A small self-supervised image encoder, trained from scratch: 11000 steps, 3.6 epochs.
Rows from block 9 of a small self-supervised image encoder, named by matrix and row number. Rows with one number belong to one channel. Each number is 128 + 32 x the weight over its row's rms, rounded and kept within 0 to 255. All counts start at 0. Numbers have three digits each.
After each channel's rows are labels from the 100 images, of 14976, where the channel reaches its highest value: "top examples" is what is common among them. Only what is clearly more common there than usual is listed. The data: small renderings of single solids in any pose. In brackets: how many of the 100.
# convs1: grouped (24 groups) 3x3 conv, stride 2 (model.blocks.9.convs.1.weight, 384x16x3x3), inputs within the group 0-15, a 3x3 kernel for each
# convs2: expand pointwise conv (model.blocks.9.convs.2.weight, 384x384x1x1, transposed), outputs 0-95

convs1.8:140186122135138091081123124151154118060100174168110127125104140130089141122125114141111100160088133113107152128151114111171106115101124118105117133135091080073115127101131105145102131110106140095123038073184148159139140119147116122095123124122162142162116080165137156125102152136118049162193208197137100153113119127143150077148081146186104182182176144125087138126112114099150095102113157147090150167255186145077135122107148143156099
convs2.8:104123168132122185069100153136121143154095128113151162156088106138064124189137186089188137156133110108207096148121089151121151099175097105173134143116174128137121134098200114155185126149142164104124129112116104141158122203113090152166132138111105090120129103164133181129159124060182154152
top examples: dotted (93)

convs1.244:125092082115146162110148121133114133255103064164144241116139123124122122129125119122136114122097143104123124147099138135084094137159108130197078110141186092102138116164117153135138083112091105103078130146146164207190122125133137123173128105118115123106081165143119090135116138131135177205144217203116135133093105153151136104121121142127113076101111108122084145099126134126114117120179120131138120136132121147101106150094025132128118
convs2.244:163117090142161144133168174094104160075102128137112118088137163170097099075115117102130160091121215130127132081136092152092142144117144095163172157127172142108085117102132218123165146153158175104129096169124169088130109057118132100158108090150141085134110103119206136090155117142136121123
top examples: striped (50)

convs1.360:138120121141163135123157111172145179096082109102109102096126119163142151096144161116108224116132132130088124137141100159202196206204150126124142134085148124147122134093102059142096087115082128108163103076121164135136161055068060131113081067108101171114085100088144102128146141092099136153157185132134168129175153172160144140100109119108098133129122118084100103134133100157116177176136139138145108107098081164184127185151132148104091
convs2.360:127129122132112132147165112145121157131138109150169145086121163066124121124111102102136109118109215149115034145146177141132037149133128120155119128131150130127132100142088155141179073043099156139138172060116175088117154098146115127163127112117149162164158094132132092135094104144102170103
top examples: yellow (25)

convs1.206:127122124093134106146105104143135127173131199150150152133107098115110099144092115137125136134141090100078104176123123120143101105103077119242188208014238167201179099116092134103083151081174131109112086133117128138135107131126118147124110128126097122124095121116097090076124131109085153129096104113086105101092099130120114115124178155153112159139174185158191148165103195169150165129147126138127117116149118128101134117158140118115135
convs2.206:099138064145086109115167111095139121123139117177117115159149148099137124114125154122117145102112112185158096115114071193089068152099133141093073110102111137123133181146104108068112135138089089192103151093128147133055119131098159167116078176077106117134140222164139178146229100123116089124
top examples: metallic (66); bumpy ball (38)

convs1.0:097091086080152131133146074164194193186140201108059127108111108106160073113140099101085129132104129143163124111095130130118117115150125117098074069140153135115102123151141121111121149136136225183208159175134041055109112145123112144144147114132197169121148184146072133135206144160140118175122108166139135100139115110137106141124098080082117140163115126129140086087142153116126127071083132146132158176134164153106104113131128110117134
convs2.0:115072098117126168176165125142157118142197123186159134178149160163089090114097192131180132143120144158176148146130161128161123054091163166158065158202130066136141057095098097111126094098130209089084161126142128116135092186116120092152169030151127112098116134149128123156119148158138126130
top examples: dotted (48)

convs1.252:116108097095110110060105099092131104139176088120099114175134108138088165154126099102099105088123117068130134110094134129140119135064124180122181167154194185137170132174125164148188138107122144110121085113128118116122094121117120133076126081139166173154178147203169167176118062148108102065096121110062117167082111129089130130136113076120156111133134129137170141153188166101191166094142116160130113099111135125140121097167148219185134
convs2.252:079108119111083132114140146113099127098182158125199131114119051102116164162097126155100087125126145137144139062121070120139074164186128102137198119140093163082148170116061045116127167120172132146075120129125172114121068122175127072101107160159167190078145116174125118171073140130182097117
top examples: orange (26)

convs1.31:081134120119084094104079138111110122141164131141176150101102081100111117141100153132118143115138134152111147179153209193009231207170161096074108128161114108134093067111103108159133116134118145097121124102111104073132186100132105091158151121067139162121128142140135142140119139176175122196174208224129094111113121122114129128103167102132120107131152115111132123117065159150168127157111141119143132110129118098111120121119107117140144
convs2.31:088124160127091160120180177121086109170141146108140155116139161130095156114123097144103144125187176130172152157142118101103142080118189036129138170186121152100121164197151105168164126116188092127107109131164153148135110148126112152130208152163107122088176145099138090117050220114109110093
top examples: striped (32)

convs1.25:185203170146122195174193158134101131128136119186168192129138150162111125117093113087107045124156096074104073112046131186121168099110151097103080104104076100082065123125115126128138153116169155136164143148126132202147122125094104090121128085130110088081127147079086087101130105091124114097099081113119147131105176123134160108135172137134180181155180174153128153132168123135175126117144113128132118112138119149090147153080148165134116
convs2.25:052118073132105101079158133108078161109123117081114144109107149114145096151119099119123092080113128133083136169158102109111194133108153160164162165194098088155108149129184135118124109090089100121107118086122127151147119117183038141182098111120156138089115169089113145117040110094123118152
top examples: yellow (29); orange (25)

convs1.253:147089113120083118146130165153115156167133153135161158134114101124124134130096116102110110099110111118082130128167151170128112121064122103123121123137135136126128127137125114126102128117123149157139174127187161187188161109135160113197191215181105107117099139105091139098182167197201154209187217188124138123122164102108114098106132125097120083084048074122091078077110088081139088106142145127124101135102131109133130116095110094103083
convs2.253:208101118128115118133144176086122133105050143134118136108133141108140094152154166178128131156109129144106157096088158154083167099089113053107158134126121157122113117149081155108179153134159115128132095164144088165120162080158094123122107117114123121086141083134135114099131081084149120121
top examples: striped (40); checkered (34)

convs1.10:124103107163121078160134097200139087129145161000146224140174104119088139143105150102131141082135145134114156128110138133132078144146090128125127112152104144061147123126166137109118136124138191184047092129154045112223121134144119096143111126130110133078136144140092121185126153112137169137064120112122152129126100175148105152141147117124085182154107183124173106155097149121088142131103100106135154116115124129190088144100145122091153
convs2.10:146092109167111151152186126175159146143068131087190122197118136139097093184084132091102074131116171170138143093093070129097182107169163110113189176156119100154136137164077131139140104122152224183171182093076111143138126170109176106170138110124140085150073112192166159066149146081112079101
top examples: striped (36)

convs1.11:136142102117123113162106105128100116125138123124128132146114097127102144169121167068139145098160040097091101116165134137156098131111146116149126118105130130128145158099128098110132140148139162111136185090163122114176127097178121085146161153120165110156143045164155136131142144136176071237168129136140090162114099135124169127151021136068110200148168087152083149076071156134117095147116189123106186179129051120102130111088156120106152
convs2.11:150141097101138164049126092096137149139106139142149170206154140158149134148107147147171134108132044085177096138168123172082131122140094111094104175152059160096109086137165069162131102131159094120197082162073069105137118163172145156139121113085152157114097159132120156205148137098126115147
top examples: dotted (93)

convs1.276:182155190206084187149135191143136175152111161134142134134146108138130097140136081097136082134109125074092126124113116132106118119104119116091108075102113123106107112109142122131101139128146117114092113133099088082121158187154172071133153196149132137132113184115132132115091135112092167105104098098199174174157016184185190211157140153144092174127143136100100088076128128139071075150140150159138131134125113123138118117132107094127090
convs2.276:097146120122062098070117111134166131126126130084118114157170118072098108158093119117096085171136134159117151125100148134177136072100136166097114172137117132099107122160115101109112191137135113053147255136113119138149118131129151067169081126091163145097109154136132133152103096149166123114
top examples: yellow (53); orange (41)

convs1.282:166115102124117126139102125183122163078093211139137107140140119130078155107125125097149154116128123123137100120111107113118135122108131170064121157166065130158056120112144111128138090125125119152123123128113111112131135147123102096231106144182138144153048137201139178090137086115142153069162134084112167106108119166097143193138180137071112225105129137115084065150132093148134129111097151133097198082177201125127159108127150100151111
convs2.282:120088086060138140173128087117161129142115153114153114093176152162125134128095127100115137143139124156119106145097136145159125169173102119121124096157183153197167126114082115151089112130146125155102253122149074137124127155104106104111122164145103127167125150086098101196165166124135154105
top examples: yellow (53); orange (32)

convs1.352:126089134114139121126106089124148140160093142099146196135109086104153121091124134112077125088158090108147094146140122097097094104123115121177142162088161133190157096031099061134081110089122138166167184146166163191136086064116060137066107108102151133139141112123096117165163152149158121151170094113123127149120100095129146095185149109190172172165155162146144109096126146105109129126130109145092169173218207141124160122117120094095135
convs2.352:163164096069127107103118120121090165149135078066143142140100059122169215085085096133140062150161092102175101158169154082106107161131127149149153123091127104099144151155124162155086047109121163177112091252115119065086113155091091118070177119108137111104130089159160071165114105111163129121
top examples: metallic (84); sphere (36)

convs1.382:158102129099078057137057109091132123148135179123192140114110151123136144122174126126111141092151108135087122157168163159103201144191187107137142122185134113108143127145174123149105101092112130099101096149081097101085083104098078107116110111119122146159184148189149163141152187163191167228173182195096092142102124060087126086157116135085095063125105089148128150127157126132120138101141130136108139139116121077098102119110121149132127
convs2.382:111156123189084124113131137214134072154095185135138092118143255100115183130105144069118136148065065136112101122175126136116105126126101170131080183169125157177111103085116118133108122133114068139118103063135075123101126157150127079127062099151120162066123009151189161095199137129042133160
top examples: metallic (61); light from: behind the camera (55); sphere (34)

convs1.339:129093102093128146123197139116136121128142090152115140132055145087108150167196125139052155113127125108208224125139117130083110100100085100123127103136076115077085092161129121169136107072125120142109123162137126136149115129127134152125097138155120161143134128137110083105100108108118147141141146129181055186131100129099253185106118119117124124154109133102167123133145141114140169131109125142093127130117123156070141108103141130237210
convs2.339:143097109127145098177123131124071110141094129091112156209041118168122099108096126093105161162157104128103141142174134139134116119134127092113153049115104128016148120127108203126116105146131132102165076103139119153168088134157172170174091139128126159130120150120140103132166149149127156147
top examples: orange (25)

convs1.217:200230166122039211147160143156167149138103135148140116124098130171103118099111132146153124130092131124107105194147147137060159144164176122078140097149117093142102118134089120195077106119091132138099105145112114119126103123134136100090124120126087094071073143094164108107107119142148132100126105118107064098105128092160083108153082120172155087105077106196163165185119195152137144147133137152090141122150126179178152152094168133129117
convs2.217:148105124129130135152099105054104114234196115164147149153108046125158137100075124106097095083127110147113149132138109205106155118116116148103151095124091093099103147172109182139088140156135143175126142114104123096155125118135124141192113103091110124174130137136099141148153122059115169141
top examples: metallic (71)

convs1.127:116160138132111142141135135156143148183081189176186158139146178139132105135134105108050090097081067072119140128108055088071090107158108138180130130133143115156120171121123144125109069091133108115112104114116096177161184173160162071180131144107156150159128111185148127130105107102089133136097159105171106115143132102109117165113157169125144146109144094084093061105099058084133116125119137133150164098138104170195156202091181174123131
convs2.127:102096151127153075155151144123127124174139142159138066169120089110127126124136109178124149124128138134153122081112147140129096173134135146134133068149010143140111135132083097166131131149170081161099134121052108113109108133191121015148136149144130126129109097150137136117095130183117158114
top examples: orange (39); red (38)

convs1.190:106147087115116088124093115141135178127091155138124136109123132093197065104087082170158124118146134124120110171114141160042168174099137104109088093130110152135109147153132098156110122093112119127126096188068111078123106090093130092112173126137180153129135081176167128138138176169166120163134139150137174165208065161197167188081124137140152099126139134147175169185124151138121175147078133116121111114118077114115092083177100089060111
convs2.190:104117185119148099136169145123129114125099125131178139151141145093081096149144121095045094149148087084101119130135138039097169093102117150117191117164089124134111133142154136206127120138179125128112106122129156192062130119121106136143104121141110131173126180131121156171086157123113096125
top examples: striped (28)

convs1.298:141142141134139109128141148121069082064137125113182170117075089147095156120212183173157146090115118094140142081078113141084161094232138110138165137142144154116157140086144090121090124107082109144123141120152150135144113213142096118124087076175100156097097111130095204177130168157105135139109080124126093122125169158172135191105080107122144116099154158096124134156112123108149185076121117132114091099104115164157122101127093081197150
convs2.298:133105127085183149080136106120176151118144112168140149132102131101148138162135094104131135144146105162125149166120133144139108176171118127146214130173128167124133151159094160133141119133190076187121141106170105115152157126142145105089143107145146073142173082125089124121131138105144106100
top examples: metallic (65)

convs1.247:168215182146090146097076129203219206179086195151158172141116158112152139111161145111132134138115123116120145100114092157212124115124129109083110081124112120121076110087105042124091107107087203170203197135181117122122110100168143102107138091119145095128115120101107087114149180137153148174160154133136102113117156112139091129103109080084131106146107128129103122138113108113122123126105089129125144123134119090086132086160143136135136
convs2.247:165189186114145152126150160146153168140077104189127102122139108131099094088095121086118168100085248134168158120118149130180085112132110136130154120131098087157129154139115172099127115114087149145152137086117143105175132064082095142107113141041132120129121133152119095136130131086120143080
top examples: striped (59)

convs1.316:111136097151080203174167140120095137141152116111130104107102141148140122127143128100108115146111136132154139086121126155121130139166160109123120114126129092132110161130112123111129108107112110114127120172102137107130122124161092127100058117050145145095191076217169165171116106128094102121133093090152113130107125091095097074150149162156130121148120128065115147158113168112135091156129132187051183168220252085115057139135161124145194
convs2.316:148139160114084119160050149152092118107183146127127092127163083093119129101090170134143102152118075161114128118101104174148145145121139183112156138128155126095099133152172148115129125090129103109104139106084073161104109074088119227118100103108135144121143157129105125169073128138130168189
top examples: yellow (26)

convs1.126:114158134110104081107113105139136115113109117110087099127130108120155087128115078168135122124133230174255226162125141101062186159239211153101132136111089095133091094137094115100082100168172146151114156126134122145166113146101114139133114144093124120115077122110146079083186124086137117157138113161167098139158135160136149169091134145085105082119127125131126157120147168087145145099136126132116120133102110135117134131122130098111112
convs2.126:137073110121087097166121106145117133165138099111104140170167151133095100135114101101144130129110107052115138116109094124096130159113146086128127157129131093184074150147145146135142136128110194152127117149123108137080013138122128106123090151094156128076072109182119145129105120132093160126
top examples: orange (26)